config = dict(
    model='image flow-matching model',
    dataset='streak pictures of flow and ridge fields',
    train_examples=195000,
    image_size=48,
    horizontal_flip=True,
    conditioning='none',
    arch='dit',
    objective='flow_matching',
    cond_dim=192,
    logit_normal_time=False,
    norm='layernorm',
    hidden_act='gelu',
    mlp_ratio=4,
    head_dim=16,
    fused_qkv=False,
    qk_norm=True,
    inner_norm=False,
    patch_size=[6, 6],
    layers=10,
    width=128,
    positions='rope',
    optimizer='soap',
    beta2=0.999,
    learning_rate=0.002,
    beta1=0.9,
    shampoo_beta=0.999,
    eps=1e-08,
    precondition_frequency=10,
    max_precond_dim=512,
    one_sided=True,
    adamw_lr_other_params=0.0013,
    max_grad_norm=5.0,
    max_steps=24000,
    batch_size=128,
    epochs=15.8,
    lr_schedule='cosine_restarts',
    final_lr_fraction=0.01,
    warmup_steps=1200,
    weight_decay=0.1,
    adamw_weight_decay_other_params=0.01,
)
Rows from block 4 of a small image flow-matching model, named by matrix and row number. Rows with one number belong to one neuron. Each number is 128 + 24 x the weight over its row's rms, rounded and kept within 0 to 255. All counts start at 0.
After each neuron's rows are labels from the 100 images, of 14976 (inputs lightly noised), where the neuron reaches its highest value: "patch colour" is the nearest of a few named colours to the mean colour under the peak. Only what is clearly more common there than usual is listed. The data: streak pictures of flow and ridge fields. In brackets: how many of the 100.
# fc1: MLP up (model.blocks.4.mlp.fc1.weight, 512x128), inputs 0-63
# fc2: MLP down (model.blocks.4.mlp.fc2.weight, 128x512, transposed), outputs 0-63

fc1.65 [154  96 110 138 141 141 117  89 128 117  97 108 124 121  99 119 126 104 142 124 140 132 116 171 138 150 133 158  76 151 123 118 153  94 131 112 105 113 157  80  85 111 148  85 140 153 157  78 114 125 153 116 163 109 141 141 145  74 118  72 138 141 107 192]
fc2.65 [128 101 107 140 178 120 184 162 119 111 128 141 128 159 157 154 154 123 122 135 114  86 136  92 122 114 111 125 183 154 132 109 111 123 108 131 125 113 120  65 173 128 129 126 153 127 111  93 111 127 161 129 182 102 166  98 108 123 149 127 132 133  95  57]
patch colour: black (41)

fc1.180 [111 169 157 137  93 105 161 149 145 107 103 140 128 134 184 154 141 163 123 140 123  99 110  87 182 130 122 148 116  74 162 111 120 163 110 168 165 134 131 111 165 121 134 139 100 109 123 124 136 150 148 123 112 128 139 163 115  94 127 122 138 116 124 118]
fc2.180 [131 134 165 132  87 137 140 132 134 137 144  99 136 145  93 107 122 114 176 101 111 131 150 138 133 111 117 120 138 153 120 134 157 134 140 109 133 136 140  57 122 136 125 142 109 138 146 141 109 118 113 140 146 135 104 131 110 135  82 145  76 120 113 140]
patch colour: white (95)

fc1.153 [123 191 142 161 108  91 126 148 151 123  86 118 162 144 103 130 131 150 131 132 144 132 135 122 120 114 135 132 139 149 154 108 168 158 152 149 149 110 109 153 121 170 150 163 172 106 140  97 117  91 127 129 128 149 170 113 102 122 149 138  94 137 100 127]
fc2.153 [140 202 177 135 124 129 106 132 134 116 118 135 135 106 162 166 139 118 120 114 140 132  74 143 125 145 113 140  99 142 154  93  62 187 103 123 133 100 100 121 123 162 131 160 145 157 123 111 171 133 136 106 130 122  92 138 136  98 142 113 150 162 108 117]
patch colour: black (43)

fc1.258 [137 112  95 131 118  98 145  96 123 140 144 126 125 112  85 121 126  99  92 123  90 102 155 124  94 119  97 140 127 167 101 114 128 148 122 129 131 130 123 136 104 130 103 124 118 113 126 131 129 153 132  92 116 112 137 189 145 134  97 121 124 123  78 125]
fc2.258 [148 149 121 134 147  42 134 126 138 123  72 147 119 127 141 133 117 130 113 131 102 125 116 142 133 117  62 130 111 115  99 111 125 131 130 126 168 146 110 140 130 148  88 129 130 153 110 128 179 156 125 187 125 138 154 143 121 153  92 131 139  82 146 120]
patch colour: white (32)

fc1.19 [126 135  81 108  75  93 153 105 120 165 109 115 140 123  77 101  95  98 101 120  99  98 132 119 138 118  89 141 120 120 108 122 152 153  89 116  96 125 134 133 132 147 109 115  85 117 119 142 151 114 135 157 127 111 137 197 113 113  86 102 141 107  96 127]
fc2.19 [100 127 120  63 106 152 139  90 111  95  87 143  77 115  90 124 137 110 150 104 123 126 117 136 105  93 109 123 121 137 134 123 115 138 126 126 116 127 118 132 125 142 145 105 126  84 126 123 157  80 142 124 133  69 139 121 163 145 101 109 137  92 133 122]
patch colour: white (30)

fc1.455 [132 123 153  97 144 134 110 127  84 114  98 129 119 139 149 127 160 123 183 101 169 119 124 126 140 150 100 145  83 128 173 131 159 119 131 189 115  90 114 135 128 139 155 140 118 113 143 141 122 109 119 137 121 106 112 103 132  98 126 171 115 159 160 147]
fc2.455 [118 128 144 119 150 136 110 112  69 116 125 111 142 143 112 134  91 163 211 141 155 133 134 111 107 128 131 119 175 117 147 123  84  87 118  96 129  73 119 116 153 130 138  98 132 122 149 133 120 134 119 117 116 153 132 151 142 116 120 123 137 130 165 127]
patch colour: white (25)

fc1.15 [ 85 129 112 134  94 111 105 124 162 143 103 158 144  98 108 108 129 152  76 132  90 102 148  78 130 110 126 131 109 103 127 136 131 155 160 142 130 141 102 125 137 127 115 113 109 132 105 129 162 163  96 136 121 144 157 123 109 101 133 105 143 149 137 168]
fc2.15 [117 131 125 144 111 103 189  92 149 126 148 138 137 112 159 113 139 138 103 134 114 113 162 111 115 135 121 141 113 159 128 172 110 102 157 109 132 134 141 145 153 128 101 117  88 112 135 136 110  78  87 104 133 116 123 123 109 133 169 160 145 140 105 140]
patch colour: white (77)

fc1.12 [160 103 112 157  91 165 152  79 133 114 120 134 128 211 123  62 118 140 142 139 127 140 114 123 109 131 135 123 131  90 135 135 131 125 107 161 163 127 136 111 120 154 145 160 159 149 118 125 148 178 132  95 132 128 152 138 151 127 120  92 121 135  99 126]
fc2.12 [167 124 139 137 148 174 134 114 128 133 147 147  84 139 140 145 115 138 116 111 111 150 115 145 144 113 128 117 155 110 109 123 136 132 165 116 182 139  87 118 136 132  90  97 146 102  95 132 122 145  96 131 137 117 127 137 104 106 138 142 136 110 147 140]
patch colour: white (36)

fc1.422 [132 153  89 143  69 135 128  92 174 110 153 163 114  99 165  95 117 109 158 128 128 152 131 165 144 125 120 125 108 153 135 129 122 147 133 114 152 135 110  90 104 126 187 153 131 111 125 115 173  96 125 109 132 122 167 144 129  80  86 150 137 106  97 158]
fc2.422 [114 154 134 131  90 123 181 154 165 110 146  90 127 136 113  84 142 122 182 139 127 111 139  94 140 118 123 127  79 197 123 130 138 140 139 143 126 148 136  85 127 168 106 144 107 133 150 136 125  84  95 110 139 147 119 130 113  99 111 100 107 137 129 103]
patch colour: white (96)

fc1.339 [150 147 154 124 132  89 124  92 175 118  94 149  95 136 102 134 149 137 147 110 146  97 106 128 149 106 145 133  87 150 169 116 145 116 143 209 110 156 105 146 135 143 120 101  91 122 156  88 128  75 130 140  99 147 134 150 105 159 148  91 121 111 120 119]
fc2.339 [ 99 122 163 127 138 140  84 144 183 110  90 141 123 131 150 148 113 152 135  80 178 172 119 149  93 151 127 107 195 161 169 108 120 117  95  86 135 175 132 154 122 132 151  99  93  97 114 129 129 109 162 102  97 132 138 111 130 115 115 207 108 115 143 142]
patch colour: white (27)

fc1.253 [123 189 101 153 150 106 137 131 133 162 101 151 123 141  77 131 121 107  95 114 128 133 125  89 135 128 151 111 163 110 138  70 144 145 122 111 128  93 121 130 112 150 138 127 196 103 144 144 135 146 121 131 100 130 171 142 124 124 158 144 147 178 144 123]
fc2.253 [112 177 125 148 115 157 142 154 127 128 129 117 121 140 176 118 139 152 130 147 137 127 122 141 159 140 130 143 101  89 158  46  97 139 160 168 118  80 158 131  95 164 145  92 152 110 146 146 157 149 158 114 115 146 109 111 107  90 106 107 109 139 146 134]
patch colour: white (29)

fc1.162 [149 133 132 139 140 146 105 137 165 109 124  79 155 218 109 105 107 139 144 127 172  94 118 152 144 126 141 130 138  88 166  76 122 108 174 152 129 173 132 117 164 166 110 116 134 119 184 147 111  90 113 137 133 116 127  83 113  89 103 111 129 119 152 149]
fc2.162 [134 144 138 118 148 141 110 154 141  93 116 134 153  94 109 174 153 122 122 139 160 153 156  93 133 132 109 147 121 146 135  94 138 140 144 109 130 170 139 112 141 133 158 137  75 168 107  88 148 141 114 121 123 142 104 178 113 112 147 103 122 122 118 111]
patch colour: black (46)

fc1.345 [155  69 100 158  98 118 138 108 110 125 122 146 115 160  95 120 127 136 106 118 124 108 153 155 125  98  83 133 112 184 103 121 111 132 150 113 125 121 110 156 117 122 165 123 150 129 151 144 140 150 159 106 117 134 119  90 126 130 123 124 126 155 106 124]
fc2.345 [148 108 133 147 112 147 138 133 114 109 131 166 168 129 129 139 122 122 122 114 126 100 132 127 123  88 151 139 130 143 104 126 121 135 125 135 156 136 155 146 181 113 130 117 125 132 113 129 160 120 153 143 119 150 148 139 188 132  91 130 167 174 128 132]
patch colour: white (25)

fc1.96 [126  95 107 129 125 107 116 167 126 128 102 112  99 148 139 170 163 135 156 100 116 121 130 118 116 109 106  87 126 121 172 127 123 138 126 111 128 119  80 127 161 147 136  86 136 165 119 176 139 158 190 129  90 109 122 145 140 104 130 117  95 137 134 109]
fc2.96 [117  88 108 112 161 136 159  83 113 135 142 136 156 116 122  97  96 120 161 142  87 100 150  90 122 167 115  68  85 119 171 140 101 121 140 127 126  98 150  85 120 112 129 120 123 124 123 170 128 130 195 118  72 131  94 114 138  97 144 170 105 118 126 139]
patch colour: white (25)

fc1.499 [148 129  90 155 103 103 134 138 119 182 119 122 155 124 107 144 124 171 134 123 120 129  82 129 155 112 100 129 118 111 126 119 110 152 140 142  79 129 130 143 151 157 104 129 144 132 158 154 110  96 138 100 119 125 181 103 111 128 135 140 120 101 107 133]
fc2.499 [159  87 101 149 129 105 130 114 100 129  84 116 127 132 106 130 126 128 142  93  98 143 182 147  90 111 157 122 143 115  80 110 139 118 148 127 120 148 131 136 105 151 156  81 115  85 132 135  65  68 156 169 119 138 152 127 155 106 134 108 106  63 122 125]
patch colour: black (26)

fc1.77 [107 101 108 134  81 121  95 116 122 126 128 178 123 169 100 110 127 129 101 128 119 109 128 123 122 149 117 118 129 123 136 137 122  87 114 106 112 116 140 151  95 128 198 148 118 107 111 121 119 139 119 144 129 117 106 107 160 110 142 101 149 130 110 126]
fc2.77 [115 125 120 127 123 135 111 106 109 151 129 104 105 138  99 143 127  99 142 113 163 143 125 110 129 125 115 130 118 138 109 135 115 169 120 104 134 133 154 101  99 110 180 136 124 169 116 149 172 133 143  34 144 152 111 139  99  58 138 106 129 132 101 125]
patch colour: white (50)